A small image classifier, trained from scratch: held-out accuracy 100%, trained on pictures of board games with random positions, seen at a slant.
Rows from block 3 of a small image classifier, named by matrix and row number. Rows with one number within an expert belong to one neuron, the router's apart. Each number is 128 + 32 x the weight over its row's rms, rounded and kept within 0 to 255. All counts start at 0. Numbers have three digits each. After the name is the row's rms in percent of the matrix's.
After each expert's rows are labels from the 100 images, of 14848, where the router gives the expert most weight on average: "responds to" is what is common among them. Only what is clearly more common there than usual is listed. The data: pictures of board games with random positions, seen at a slant. In brackets: how many of the 100.
# router: router (model.blocks.3.mlp.router.weight, 16x160, trained with AdamW), inputs 80-159
# up: expert up (model.blocks.3.mlp.up, 16x160x160), inputs 80-159
# down: expert down (model.blocks.3.mlp.down, 16x160x160, transposed), outputs 80-159

# expert 14
router.14 089:123134132102081181105124079116156089105086147170079184102155105084149084194133111075167174124138109125181118130116094113123108154118145192118167123150035079065126106167099133163135132126043116120141142147174144130111138149093101129103116096
up.8 123:157190127133123170127080088140152105183099159110066095124095092134113130103129118193170072119174162089128138138148180091156106146088148126093125111090138101104088203127103122095150102160153163104129141117129151124119107143161111064095090118
down.8 120:136158117150088126138163148114069119180122145159113150127109059116166130116138167128097095057130105084136088090181131145160162129088174148162087161097092124156146092162113134076149105144148158138107140132133144181154077119142111081087109171
up.9 098:141097135174136127151103113103098086159155201132129059158124123105077131116121134201176160150180103189118126174119101091114112062075141142096163087127129137172095149179172131121091148162141143089145072188095115121083122123159150092069088120
down.9 100:185100111099154062160154193134121123185123101131100132082087068099144111149096113134101130067153055084137096124137175176100156128027146141099090115128083163118142139147090109088150216151133116154163097125118145152168093123120076130132152163
up.10 082:121162146091066134130158114088142106024150187120155082133072112097154140121134120121144156121149096149177112132160137139135182075120147133149178140063119203106118124136103085078113152042100147171062119165089150152153104133111095106105145116
down.10 089:092179115134131109122091142110172203172139146092185138091163130105144181123146180146076106134040184178133104139161100136111125127172130102122160112117142138096129144120185081090119104152157063135142134154144096084123168099179131148128163082
up.11 082:144147117119152081149042220124113115138152138160096105144134059108132189093118132124110150158099090068116150096130132170082143158142130139113158091121191079076095115133124141152120125155116134148136131103103096116156145103123159118118126115
down.11 086:120084147138195131141137138100115055165165087130123167159113181126057153110150108132096141101164135080085163085096137107117135128180124103136166147110078170133131134132074118141133099198138114134077126132156131123164085117150110105182109062
up.12 077:084129144138120112141125131116170148148107151103133165179100105085129177111128115141182166157077152168101132135152139202110105131152111065131139090158193109146146137138137141045148109127119094090190140063077134094123169177066153069075189130
down.12 079:199172133114148119129062124116127107149139090107106117125112121131122113126144113132114138077127174144121088141106095148111107098140131173162155136100138137131164115130125118100133128145113104147175119159104077141146180147132134169117113136
up.13 095:144089105187104147173098130133127131161154128137114136146143148124084100088137119108138137170080120117203135060166178124095136113112144145111215124098145127144151214134151146117182166116122035115163128101128120104130111098105170072156139121
down.13 094:105191151077128102115126127163154073132094096168141093096166137082066132146148123132108131073121063105073129123127131101195076104153130100085194185129109109139128148068127133139167140179177127147052150130089141095190100135160165097112206089
up.14 111:141101111154109074105095151112120114124144207117184117106099134137170119093157116123183101114164130066125093078144139158156135085148174187124113134141112118135098149099160132196150134087157164049052097107176119101163102170102195086113058126
down.14 111:093176145102130093140157109136142101137133123103121091089177138118143079142145126170144216141120103213132131164140150121099132100161112114073154141149109111115162132154068124098191135129056137128169130137147175157096117066140089139101148143
up.15 093:065058090139157148159101169136133126087106110101132145077118132115110163105106144196110137157118131146127118123112072181126186159130109106090021150157162126132140110129136109116093104098112151091114150157159119067120128093124089190129155152
down.15 105:138079155091134190086128154116137198162183197173211099123121109190101106109143145084084121154113145104080082140134110079104093176108142174117067140157094095110090145134144087184093143050104099092090107165132155110149201187142134147134085094
up.16 148:081108119130132065149107129099106133146088149175111108084112149169211108149108153211097110146105131138113113150097092144098155114144097115125089106119133143140158160175148098147147129166134084092156124133141154097069079129160179134186165116
down.16 127:133085147033148144106133149112151145134117126146170185101130110163148092150088151195109146161099151136073086144116152101080169197114151137121093102114144134031141172122113110152086145086107104147099135086130117181139119177148102137120125140
responds to: noughts and crosses (79)

# expert 9
router.9 103:112107171110128158136146116063232073118172098196147081107091125126121146139095101070162124171118069093141096160166133100210157111167094111069148099107129174150170140080137141161114134078116116069105125130186088142216156113135186141116135162
up.4 089:099163114092191122132208090134173094130109089084168146087095123121172182090140145144105075107171142115136121083152100172117097111112110108150197128105159092102127143198209168134208105158160153125137126163104149106133134115176146136128114097
down.4 099:139095091103170098153195150145136114188078150127148121113133121131111141115082115142123172146108174067091126102146189097106113099161081146088205151123120179102079150177101082125103118178110126169070143140116082101134125137167172091127080129
up.5 062:098144153076060129151093117128152134089183147158075108118160145106055114174168109129113164139163163138141110141059137132128145177126095132082070143135073141131153141131150111111132115176106202129113106133096115133130118122120064136150088084
down.5 075:126111069182146151117159060136146084140091114081189173157116135136112111125150121150089091121096132054105078118084113161145164145134124117154168139167088103075131147040115150103123139161122156126112164147149113085134113135071211157126164138
up.6 098:139082116158110140085167125201119153133165129160136129050126155109135154113163130075152129134182123100138172146153140058089104115198166127114120104101137098147137156159214132102133165156119135132109148114117138102088128131159128159146063063
down.6 103:064127080182177154158160138156145093033128090134124140134129136090110174087168149062078161120098150162130147101154100171167118151166122079124141098108140082147137106119139169115008124119158098122090149158076167145139111146138171125147143116
up.7 103:152117125120114105099097120153150121135123143137119132076114113106077067106163185124130154107122129134107079118137115084119115199131144112157166118100138099099120161179106122120185105166123086110167171137094148119112145099089180117149189130
down.7 112:139084151142094097130131173140139145124188119126050141105113121117114232198087181105111103125147134121103144120146115065128143165057120122192136144097073070125136166158162154137241042125168108110117158122151124126077128095162103181146101116
up.8 096:153089131128110116145185160131120143137096136114146150142075038151097088123098125117136158184112139135159120109154110135149121165086145109156085125142152098082130195145162125074170157172135051057169162111107128156116126141087065132202137103
down.8 098:177107140125093138098080103163056162141120151093105109130150092147159104068137146160141114116089124115117121117082089139169154153157198090152139159109083135132071138096124111115134089183158129135128137157041101090101128092159139144132133103
up.9 079:167163117110089122086119157165110145174125141087093124173103151101102176102136136179154103079158164163146094166124083134131123117123131100173134120057118072134103158136182101127129175175106121108083104146137163150153177132201131122149131079
down.9 078:060096126134138104135174122138130123152137153121130178071163136141127111098145101094126124152108095124082176114108086143156122090142149126062106125156118100142124182151121145129092129120145124147144165116133097202096151109151059108112130162
up.10 075:161112105123111137169182126092105093189171085113190196130113098127158138081110048136094126110138127082178138113121164110124054114146092183104076118094110125136135121170164103096114129132130141107135135166102088099111131119138117076209055138
down.10 068:164132121130097147104097128090093147090121131155087095156130141112123063100128143185155118078140148080138193135146121156172158123140090114120119156093101140111096119171105108111056094135173141099118123124122166098188117146100111121122111175
up.11 101:092054113156141154151041142135103150089117147117183152137115112115145088134144122126093112126152172105158130142106145078135158110070076114108054127205107139132104134055165118119131144134129111138101091145094127147135188124102093167178041125
down.11 105:159149113118140192104160207119146135139065125096126129049093101127130168147136089124144102175119170055120086132121089159103113133097170114110169119176039074162113062131110121148179125145098107115141101148104115167128133094132152146102107108
up.12 115:199167126124081165178148084128141148100154127133132125099137126186140167141123139082112069097098113105145154167174111143140088094071109142162068102076133103143138142154153094092054102165166037122162110166100125124095089158155189123145119121
down.12 130:057115111120151073164099159151108078122115062151128099165141079088150155137145121186122153139117144131163096149135148125157152130108154092107163107136096184170084146132180175103073095159113131092126158101075151130123173067119125114177166095
responds to: stones on a line grid (100)

# expert 15
router.15 112:105144110118105138140142167150055133092148113121166136073144118148137183096023090129116123146100106187175167154098115159120163143126170082162079120158131126149136135133071077162169185128084135180088099119175099145083126113149134194123168108
up.4 139:132142135123165193125088163156127163111104107141112098080096173147168131094112157093123170116144115176135155148120130180107085108156107121154086152150140148129175080105105146104121096102150147201088135129122129129139189148099167129145104082
down.4 125:140187117131092083113104108097112139162131107142187090110141085151130151085083113063139162133130150133130130184105118103123086076101124083115088132176122170134137110161142140107194136145173161141180135125105113112168171045125074125130151118
up.5 093:165115163089109141165162116110142167129170106104085096141112096217174124120173137180083154122090125176038155075128193065120133066082070097193164166138126139187150132141173141107119083115144125150142101165080154085150147126141058131170078127
down.5 094:086069157116135100181101149073159102124099128102141154182138100116105155090146113103173142116105195126101143115122109133177128206156123081083148154121077096102133149140104164148076188174121100109171084138129190118175096143079091158095111118
up.6 125:087090126099129171129125135131176128134090057152142148107144147144104116102151128204129128098141140120166119066119100158127127050163103095086044097122118075145105107146102138049155079151152086140191128147118164117128134127121119160147087117
down.6 130:093119148047083162169120126160160150090109137171115113051165168187157091184132151208137162125112143133156095163144114128134130182087128113088122164153114077158113160078150162148157159133093104129135127133119129145072080143146151168144131075
up.7 105:098093095090073128178175163136173200106130094075157119074148081088093149127161128208104129141150108102127126125142095130084076052095127145164160164045132119179128099138150200148179115078134099132143139104077131128097088159151178120157107064
down.7 104:130086085161150119107133082120127148060095168190149127067147158140099132152125147202116163119157117124114115130112127136080124206128102101176116159120130160108097131132147071174088136163085142069165107188054176170168086129089079157124121124
up.8 086:163131133091151146079222090156095130142106149121087084123093163094106162186097157191081155185118161189015147122125144074103145097154074126105126092141061085120163126151169147127083161077133108126103068185129137091149113100173126140155122143
down.8 087:180077115106108114137150148106125127138182163079153126157126014106157131105067080142141116073056158056128187083104082110092180131086111108118170140142126170125110116164144137148119135153122142149145131140129092063144165149110164127100073140
up.9 061:090087157136151132169105125151111171120121147134094116188103153150050001129094148098180082092151060182150114129130091116119104099092131094127192107098146152137113123138136158137170124089144128064126091109125128132149103131093142136149157094
down.9 058:164109139139145148187168123153144148150108128127052159124108133152159199099135121093131163127132160135082110134092081139128175121142135097052059114115095098125114164096102112132139130105144180130078112119181213131098149173122163097080128102
up.10 099:122122127118106123085138133156178113047114072140115173152093071125143166141157184073134155092131148120098124155146168110101126129169075153112114150116068158156121120155157114077087123116137124216110096151108104084102135127107184096132112125
down.10 092:071097131099121121147115120080198130063114090130078187150112167120095130115121095118130164145146118102146201179173162105129146127140113130177138174178111112122116095191127150150158098131126105096127173087157097160147110071127116109115115149
up.11 089:084137051119179123153145130120046139152124119188133166109117119115114130130071111146118170121088107066121125156098140142100114048134177122111121092139172160167145166188151140129120189123111181104100096163130165136175140099109207131113147077
down.11 083:160175189156150091084090105140082172061074165133131148154079100092100109143140140136122118109128109135137163185143122105157096133143133094087085119063162105143120098117120140138081144183102157168128104159145141104095169133132106099141121135
up.12 103:147163148156145067174102115135221109119055099126133115078081100158096119148131100118175081115104105121155130143096100159109115127150116162126127123128074141115136108078163222198105123124136137196130148108125092111165092066100172133093131119
down.12 107:110166102130133153183154150157154162135123121127108085040105152122161136108096127119140142146147145156120146131114138153094148080103142148103087110138085099159168150155127115130172068102121085116154081090144110147102165163128119131127198129
responds to: draughts (100)

# expert 6
router.6 080:055133107100124115099156108067197151163130081145104160152136115101131155115190102104161159115090087154089127203112090122135153184136114174091147174134084149147131092143113150142144127095164096124111087157143167115159090093138104115128154136
up.10 080:132046158116054133140155080128128155166099122138107190076121171110138090137154133146093151111084098127152134170123155168169141131131140084131149173140152145120168163107154155132136107136120125134174111075109151163107160158179139192109175134
down.10 069:101100162131114088156143059116140148109077086087096101177108133085140136103191116140107173125141202161128126143118141111054135126126163116118110165125093129132133145081152145122112170095130115130155117089133116172111139106136174173127171087
up.11 091:176146083113197107117059117129150086099191153154128118135076127118059141153115165112111118142141118139139124092138091113118060118115142121163174061161075163131130144119123149127135061150178081135167118129083137144097158160141125136163087152
down.11 101:162063146088080158080141099067097147093165106103119128119098094092116126085153154095113144125150147134124174117229116125096160084145175104068164109158120095152156101149111200127135175041160079138118086148130146130116158124152166142086129099
up.12 058:105155123154163162094149164135081118160092113144101101147145105118168098135111094100129107093131068149088132138147191117094203057115142154114104126156145117155118132151154137108092183105112114174092170125160156093081132092160123127113099153
down.12 054:167067083079113112157082127184140218120124151143169055108154126146151100114150107148151114135173112123123109124104059154088107142133146135151165109101085141131157100180125094116180097143136113098204140140153120112071146052127161153106186146
up.13 115:125083142123082035118180091098153098115150111164108103133121164159128095173126125118143198144107164134079088181110153146134095160123058140212151091125101158102133119092151036166191140156130186097199092126123093118156132161140142121180119164
down.13 109:088084155138091106090139074125153129155100094096120123136134127139097128120093099157169137110148139113097124118122106125178164086140126149123156123142110192098121146038204129088176119160120078154135105141106095158083092109180189088161135170
up.14 135:141108118162069133112183130177160168135100132125096178044116138090152078089120182183039180122151093141175166169163111137109141137119082096131203148135112088168143105100163172097152162152119124177177104130119212141164098137137168130126082143
down.14 116:144090089159148118166095099093158104028125116101056103175138085110094142115149100143095129184146206139125151112079108114089104147106160175149127140196113100061115173077153116161112069132130152132121137122124135138174087133102113143150119151
up.15 104:114088121153079073140095126123126069066116119147132118174099132196115154139122158153061169087088127134155108139127173096160075207134123142157137077177140121169133097145093102169169187122108115089131094117132124144174176095095125063143167093
down.15 095:255119115130137151118172104128115161145130095129124154110146193121154114116135139163159082105144081158107125141107156120106122102141105138129088130134156151126109123150077101119171081102139105088109099183115162133134166140145137072118145141
up.16 124:102162122144192109138109149148054085130172170148157162230139083126162158140125165172168116176135104133128133138113110103146161122084120068047121131172142092146106081167169178068106088170111128088158164136109146116075079124102051146121134147
down.16 134:137179174095077127129052162123131159127146199153117167136119124106153163167130133143126103136142168138176138131217121155149123144109128138139137054132163045128162122120153157161109092100150180142201108149175117120124117097128126142082120110
up.17 114:105132078166121147141032167142130151099083139162204156099107164185131098108093127131115146156145117164155150122123130090085187130135119068108103109156087150130104120125148167140150156062078151146166110116137138150037145113153185178101121139
down.17 109:138134125158155136164075109137126114082098066133100109111107112174228057110149105147095109130198192125138131110132143140112164077127153141102118186120085088137129093151146176132092122153161129155125201123153116141104129075147110134110157150
up.18 104:130081111128102116117120125109168134133092050133115128090123197168129116107127094184101137194071167196153088192153121143122130118115067131114135089124114173140191142141167126154130095111099146096153175141140118145181114102109191067171155085
down.18 107:090138094071132156126113103128088065155159098091121135162111135123120142084067120139172117075169083177106149139151127140178115088148098114186114146140095184151099134109161170035156117114117094093104112120069167192142119161162048160126113192
responds to: discs on a green board (100)

# expert 12
router.12 088:150135144131173171145142175162146124191095127104116140081165063086131117121102092117150151094101098144136139131139105103172136114146112206142143124124219122113134168131158161109081068155126147165118155120142117118140186110129113138120126150
up.8 094:114142145161117188163125134112127082165139098068164161157130101134094123139125075089122165144148115063202126180100170102190050134098127109146131100134086130157125086140094099156154142152121181156159139107088121167134100156168117099106096101
down.8 097:134143127174148148101154126106135083165201135100109167143150143096082151115167141066109137147087133160090121104117148152176147145111141176100189093155107125110157137152139101118063123171108190137109109083121172111157140142139099125158174184
up.9 088:145187114179137123097107147120114096067103138123153143112070074130154182156162175132108100162103112083180120068126151112145123177173085113153115132114169120159144122123134109140155134115126174137115175108155105137121156146146104119242120130
down.9 091:132132106101142107157179150111113153143150087096167175074138105220089098137125062095156153122147174132137117054091118146128151102134136109084153174109097136115144082153129116132133146071169105120150118153160142094137108133118107090128074121
up.10 084:137158162165096096174126121150102118087120117099131177161080114106173118141186161116120094114176174088152126117161183123109048124149171171130116127147081136185160126153174136177139141133120148135032077146143131130149115110110079113120110095
down.10 081:108109114068097151067136145141136138125196134115102113084150191096087174134140180115122114141100137185108114161138098139119113193143101135087189119080145150120148131079080087188139133145087142181100143090104131099161151148100123129123126118
up.11 104:104152118213121127158122093094117119142103126126139112065132096157105027087122099145126197074161147150151123181127108160089119175125100130109155154183142110153124115147138154134103149139134167124166093079081161121112119146110185117128146139
down.11 100:149112137136081156121198098163066163105165152179164101154131115137178128082137136137159106081153130148115123145129135093143126081083136112151065116077067086146128104116132186155116090170101116171103149163130125126125079010163151119142179146
up.12 108:104126161128110172128169097115093124117138137156146078142091116133129084153134077140188132131171077204143084183151119054091155106131133078119169134103091128135089154137176111101148073210140154088174123173118131186120076136187125132055138133
down.12 112:102122150145095113099183061142116160084103110162109112104109164103148158135073142180169109113171133150157180115097121043176095098127153144151140141128079186127131113119152168110081124164156103131108124140158155145084123112204176160131111101
up.13 126:084162088117143141136172155136131067165118127143179148146133117156134164104158123144137143113090128161118095139131158097091145091112135132144094180135190203138144142153067134126114135118160106217087145114161186104166126096137128085164170114
down.13 111:182142108156144154095115101128144115158149143119127097139173097154110108167138071107116098158094105099100134129154178123168171121172128127082152152143047161132141138162083116126104184099101168117118111064163165123145145175145115121085156148
up.14 089:167112112110136130130039121116181092130121142109192129083113104141149158132133130187169113163164162151099114103178075085124106179156089135144045080130118097134155172141085127141164165154153087111182132143127122117120138061101151089176169135
down.14 082:098137145181163107118072094139132153093082130129147145167149161081101070148157152156105048158144107127139167107122137110159124113122156117102115169127121097115132097130178123145101101100131205111182130103138098125130163110082086173121151091
up.15 093:115115097170123122127158160100097183164127132103219085183158188124151177165120146121142144127141137138042118185089098125086093103173140118161101098070136083113137129182138101152118169128108106156067106147156160100124125101112122097134142089
down.15 097:112190112234129145104064079132136120190106125151108122155144147126146105160135083138110052165094172135152106134158124122137186131056104156059099074148130135093121111136167105154120078118095160167158097133150145148088147184122107124075085147
up.16 121:096117110162150069164064121112110103120131172149185128123112149128157132102170145120156184168105163133182103137095112088134136078142116135128069127118152165129105107179140135110064125145159165184103145090143127109086131082121158101153128112
down.16 120:201089119170089170125104171130068147165155097147155125192127116098112110139121103125098102115106129130182162140138158134121148134146107137090125160139144152146162167163150149169216082126121217136122127126104104107212085147121128078153151106
responds to: digit grid (100)

# expert 11
router.11 080:116114104097160159185121122112108181156098134122169106118089132092224129183116127165197161104159095122143096123227165159187114182169130111155100131056129119078155106141147089100172112108176095084096148126082158120150131115070126144179110112
up.0 113:099113133089132133171112161131093159110140143098132163103136121110113141112068137108110115084162109134117148130150157124145099150139136097150193113149139169114146112110046139125086130093105167110151140109157160110115145076116089103109088116
down.0 108:182096173135192114085132127130155116133125112134150149133114151097093108177116072127046148110101110072127162136075171122107133146149129075149118159187107194090170111105132102083141128122159119086128124133133112119134140115144147118111127092
up.1 097:051122086143079102171184145123142061141122098124156117124098153143116121065126075141134126147162114126151147159100122122128074095127101130160105123153175145185159125145098134100138151118108175197084089138114124099083120125136152168129102147
down.1 101:071098121211123110181162119138166097082108055132069128144135098103121103105123110075118078119105188178094108095128120122144189100153156143178050142069109145126159149156191151126126080090148162138112122085115132126159081153146122177149113201
up.2 093:172110069095105154103163115115104150120164141133148154101123123164181151131134134165106177147158140136071138130139132090115090105131168107135129146178118106187106195097123158132149085157111195098162089173110182041136084126113206161176163113
down.2 087:086094132107097158117140117137069054149129164109082108154165127093096100125113144182148157067199153114148191129124142132088108092131145085154116128121142063148123156106111114061172129134138194180161075120149084123129132138160155088137112174
up.3 083:138125124112073155079225173120145192156117157117132102190144140118106099143188189148142098134103142158168095162156134105115070100071092086123146123143119107113074115129091096173146091156149129160114114157141163089141095108161129144130150096
down.3 074:151112126097105069094118130166138119088127151175109118127152124082136187142126150142097127140145102134077106201090141150117064103141144076160179106109113107101133090098193129151168127170091165121127097118119075196114146134118138152107085181
up.4 061:170176151156137097094210078153102104153071148130147118149088050099127107142172125045082167127143140074134119143156154134128140137068174187088119155088036107133107201100107100136165128167152094061127136168200119124176139165153036125128135132
down.4 077:137169078203114101125177093163083169148131151158133157188104167096133130098101147171140093105130097078116112140127092111173151090130134164081112132216071105156110110105188102127128110107138127184167154149119132162104134063106107142153142128
up.5 137:190070158155142139093050117132132148142138127139094171215104105147131128086166139133189105134108117145113140110090136095156137160105157126126099122108111111042130108106123193084156121131117105149123122145094093140176111159127159113088109168
down.5 139:154141145110148146112113187177118154160108127109130115051111184137115170109171167158168070108205128114145127188134094169108122130104115135054139106152109103153127147169107095132163157112087088153112129134137180136096087188126169106103134068
up.6 124:142114112123133111096150060144111146199142100120146119169169105086117079120140142163127102082188146127127147151128128163115087071159143118091104190047123120140149141153206153082088101170098092138097131153072154159132123167104140116111074123
down.6 128:054173118060133085088147100114154166137159143114119118073137166131188145153131159163088210153072166081090107103126143119101166129095075171104194116134133099112135123150133104130131133170104178120118131127103095129134161130173141122115170169
up.7 094:133104095063158114175106113132158189155148085078106119091118135157123093118121123107075134135134164112067143133142109188110046210121135121170073105080114114115152155114166111164138114131097156148137080160081119126156144178124163090180152132
down.7 095:171093109089080155118122114120127148138142135124077089152112110115106115081147098155183176099148144139124124101149122139157175065074170139124118189123150087159108194108156163087136156139153154111162107113118110125146078091159214083117108168
up.8 100:072101160178071086146116179125143075133153167129192133156121102142093137153144098124157133091156098177151093148103017094116130108117147122078150089171141046126163165144154137138120101166081155117127105168120179118085102126168107079160117139
down.8 097:108091105233114167160104159122147103138170150108116128122158112085193114197149135111124166100125094141154109108085143152110132170128098078124084096110136148153161128132124127179092143155115158098230086150141152118122154107112054147137143110
responds to: draughts (100)

# expert 4
router.4 096:148109098115113119064202086134080093149080217072163148144191160077091099162098133125061149149144116207101124090168123122121114123138093082074098159100143094163092137130133149112102177103130113104087162119096118095061111120114100135127114172
up.4 104:141160105164144123181107177132091200141125128134120064162161166149167111118138224128085151124115090165138101111090098123112132041111122114097110128191089154116095146146191195132110051106100145109134136186143148124149146180141139143129100102
down.4 105:071145135121103120149129125092135101155122125165150128117153072109070111088135097127148215152165109146130170109097128131159084118166185073086129099088168118142160124134067153095154120192132150077226122127112082090149170107129153135160131121
up.5 129:113119106124121127064162127084094118107136115132111142124133079102082132131111103160106137141125140100107112162134132103122137086168102127176166126097111108168170131157152187152140184138115131116100150156142166125201145078075076081138102113
down.5 125:039162112186070141146102090107083097134151155128126133133136097067114127099163159116129145071121192150175163126177141142133124116184064130139152143149048131137095114123107093113104180141107200094137101116154139138129081126124081191117137128
up.6 115:126120107118147125184136120139117194098173094162141125133114129142113134142115139143086152098119138099171103126134108122127092149086152072117101105162132110149202136119116086115182088097108094104136140165086138062114104133152110170192100141
down.6 121:148107116146140101128123126124168174063070141153130148142118134140128063139126137148140137117115155139133153132083112131128180136082169069087101139184130079141188139160151109189140118077149107129173164116155078100099166140116111139162119149
up.7 104:199095124186179163140062102152122187115102095107177175087157131092132139137083165104093119108111126133142125176068086094140141102126137111098119126157161124123114158125025150118081142094104087150147131132137153126131075235161168152092142129
down.7 101:074129156104077186164152126096131096052147100147110087149121171108156065161080139137118164119133058162122142182081147146168130151162112122121136116126120136145185047123045128118118123103193173166124131136104135136079185102068139086122149147
up.8 113:151078158111117079166147198103082123086191099126137095141069131145131105120111097155125158113118172163161195072165134083176157048150133128109088053128145110169140116159102119130080128136088146069132121145134129095109134165119118086097131089
down.8 114:066120076109174100129087150135104095105071131124174136117114149138122109109172120122060104151153195133066124102171122150162142172153160111142117149074128180124187126034161105137221091113176113046140115140126090136151090055136156147145088130
up.9 101:113100140136139138098067115143119159051108133123127170137132091106100173084153127145174095114154079164127132086122168154093093147168127109098142156099146114146109133105168166113129141124059104189140079101141166188145150086158105118118152131
down.9 106:134019106141099159130126137166173126169115161065099169096131112108113153109122142169088128078116106067159112126144153106097124121108106128186119152168142115131101175135087090158066161131101182165115150084145108194128166100110126122185156123
up.10 091:168121117185180134141091142109134158096187062118140129170107148166095067098128163095168143101066123139155106119052140116123230169091103118161102160166100197081135119133085144087111101111168153116082109107130168113118098166128106132146153119
down.10 101:095066155102139151191063126099143114117126108123064112153105116133176109135114151122152130156113142194168181118115117135074092129122121140090178129166132166131120132152084140169110080112095105089100103125112156190101160170112169164121177114
up.11 099:111139122120127123186106089128136204124114101146121110077166121134062084167120137115151164168107080120133131182134104142113151151105120102077125164127102135077147119179066126148152124147081070143102132128121220140134103156110206186171129113
down.11 109:116131098148135134077143149108179131096062137098131124059119094126155111122113132110143125166107148106128083171101166154120070125070139127057151143155107091098133089149169117155136091120135106075182154143102153134132142180061147148180108099
up.12 056:132080083082144144067134159134130206114105090125140135140116105126102095116166135109090137191117094121101163156154112133116121156168134134098134121049108095172114130093116163171170157119119156167138113140147102208205081126122143104166106065
down.12 051:102163137168063134076125102129147106156179153125136149072172132126103103098194144079172045087132127104124130143111151151104108152152123102159173117072127096122113173176132154173115159160143165119096099127141178106062079117136077094142125122
responds to: discs on a green board (100)

# expert 7
router.7 107:146135199142106163107176157136170106154136118081188140142156067130093116091128101082185151142130158106169138159101173144135079097138131174110104174050136118170116074096125157135122162113143147206106108102128138136177126063149156106115110165
up.0 089:086114140078114123126102166146149083178118130130084182134109144132088199116091185156123167153106152132195124112136105099132045164081150081140148099116141068139141144123152117112152105149193099130166138101096101106105113131124176094087080145
down.0 091:087153120106110131149130111131048124185194135098097135077158126147159104138129159093202080176097098179090087123138148151116197154166138177107142114137096102127092189129080176123124191118121127139141101142134124185144182076115071126128193141
up.1 104:160075119128130110139102150108141133125156100133212163172118158117147192102099100168136089116123120171113162129098091102101091081142079157147233129098192144152134082108119121146107135124126117219135113130125085104093159139186062148142176133
down.1 116:091140155123165129128108176154115085169151152063104137105088152146157112171159115073128054174126179167108148113111119094191121190170128063106160122145137157103163115137110087079066093118120103096125142172065154114130118134092149139109102161
up.2 065:182138145165073134100168123117094147110094135109202119131125110084096209127131133151154147154165107137145182153130134155078121103105165132125146082140154081110110144145083109180156194125112103116118151125102107152152107119087115145121123151
down.2 071:097159127123150119122082148115101141149112122086081137076197178163084006039145123106118107074163149114183138104125127120130088133142141125175128154082090155084136117170120087139179143127167164104093158112126082151119174163149090117133096120
up.3 100:192135094161145123105164113151191163118085103149164179073143126176124113101137185131112152124109151138130136155096139131115126211132090120164084138140115084112143096114173139155176106131097053211151088116138133132155170118161140132126141131
down.3 099:105136087164097120092171120117135137105153103168101139187133154111159137149128138134092082081107162116093103136104161120114138098130115096081115165122163085185126106151162144095124126145102131117200083104140113168098083105118180156142182169
up.4 077:135144126068177131177123167174088172147118104067145106109091168135167117129150142092119155107097112144133169117195093095140137076105193109097133130103121105140122115123119136092073134143126102137114124166127155164087146116157165106084077089
down.4 074:116145174116108114130128123147100147126230172137185132133154106072116148155082118090110131179110152183161110141226145084093092124117095096195151130111143132087128151092147099095128195108148162081188112126091125126109116061129133184118114130
up.5 097:094091103113111142181158101142094120102162126118138135158147111112131154117141156133087107115135112122090097193071123138100099192127158192150186111230119142115105124129106052109161107104152109176091110119139105128139132136107082126145160147
down.5 094:105150141138143114136161050146116082155157074146127172135133177129146158121103121073109092107227095113116124096155121152118149177090168137151158084152194133100099106118188147141140130120093126056120096145130100079126135153149145147134064099
up.6 094:085205118120157120116059160132108153172161095131081137144088166067099153176165151157115101067124124161096166190116109138134078091097179119094107141130106103150144122134086080124099115136094116199044107127078129173123110152163117100136132105
down.6 093:161134101123103125206161128110058187126125172129132162165117102101177128146118083153140124185115107145147125153109139147074159131062089100112145131137204199133154130163134156117123198093111128116098121124148112114177195116104102134101044181
up.7 137:106157152105171083132132161154151150086106168100122134104142108136186111157121134101097142038115060138067152119153085105083097119182107099151150124121134132096114106165153141120072137104164180096146150158099156108112139141119179097082087166
down.7 158:140087120091086079124070112127090120091191122057156107147107124102164143095122101176179085132132191127140145150199140113074188140116102188141096161077162140198104135140180164115075179171138202091080177155114133125116147088108115174119117143
up.8 099:186182102117102150120074120183118092118106168135105153102092179141116126121116138182158081103125114096180115096147162101164146057118109137078018104141123171100108102123150095158127082122181087133132121100119135094112106114118192231153136134
down.8 099:138118141040154123063166101133113119128131116201172117133144047152102137131094180164148108054136134092118119143128136097137172121080173159131155133114084090078171131136087091089158170114168101110093118079134171119125181137120139171123206098
responds to: noughts and crosses (89)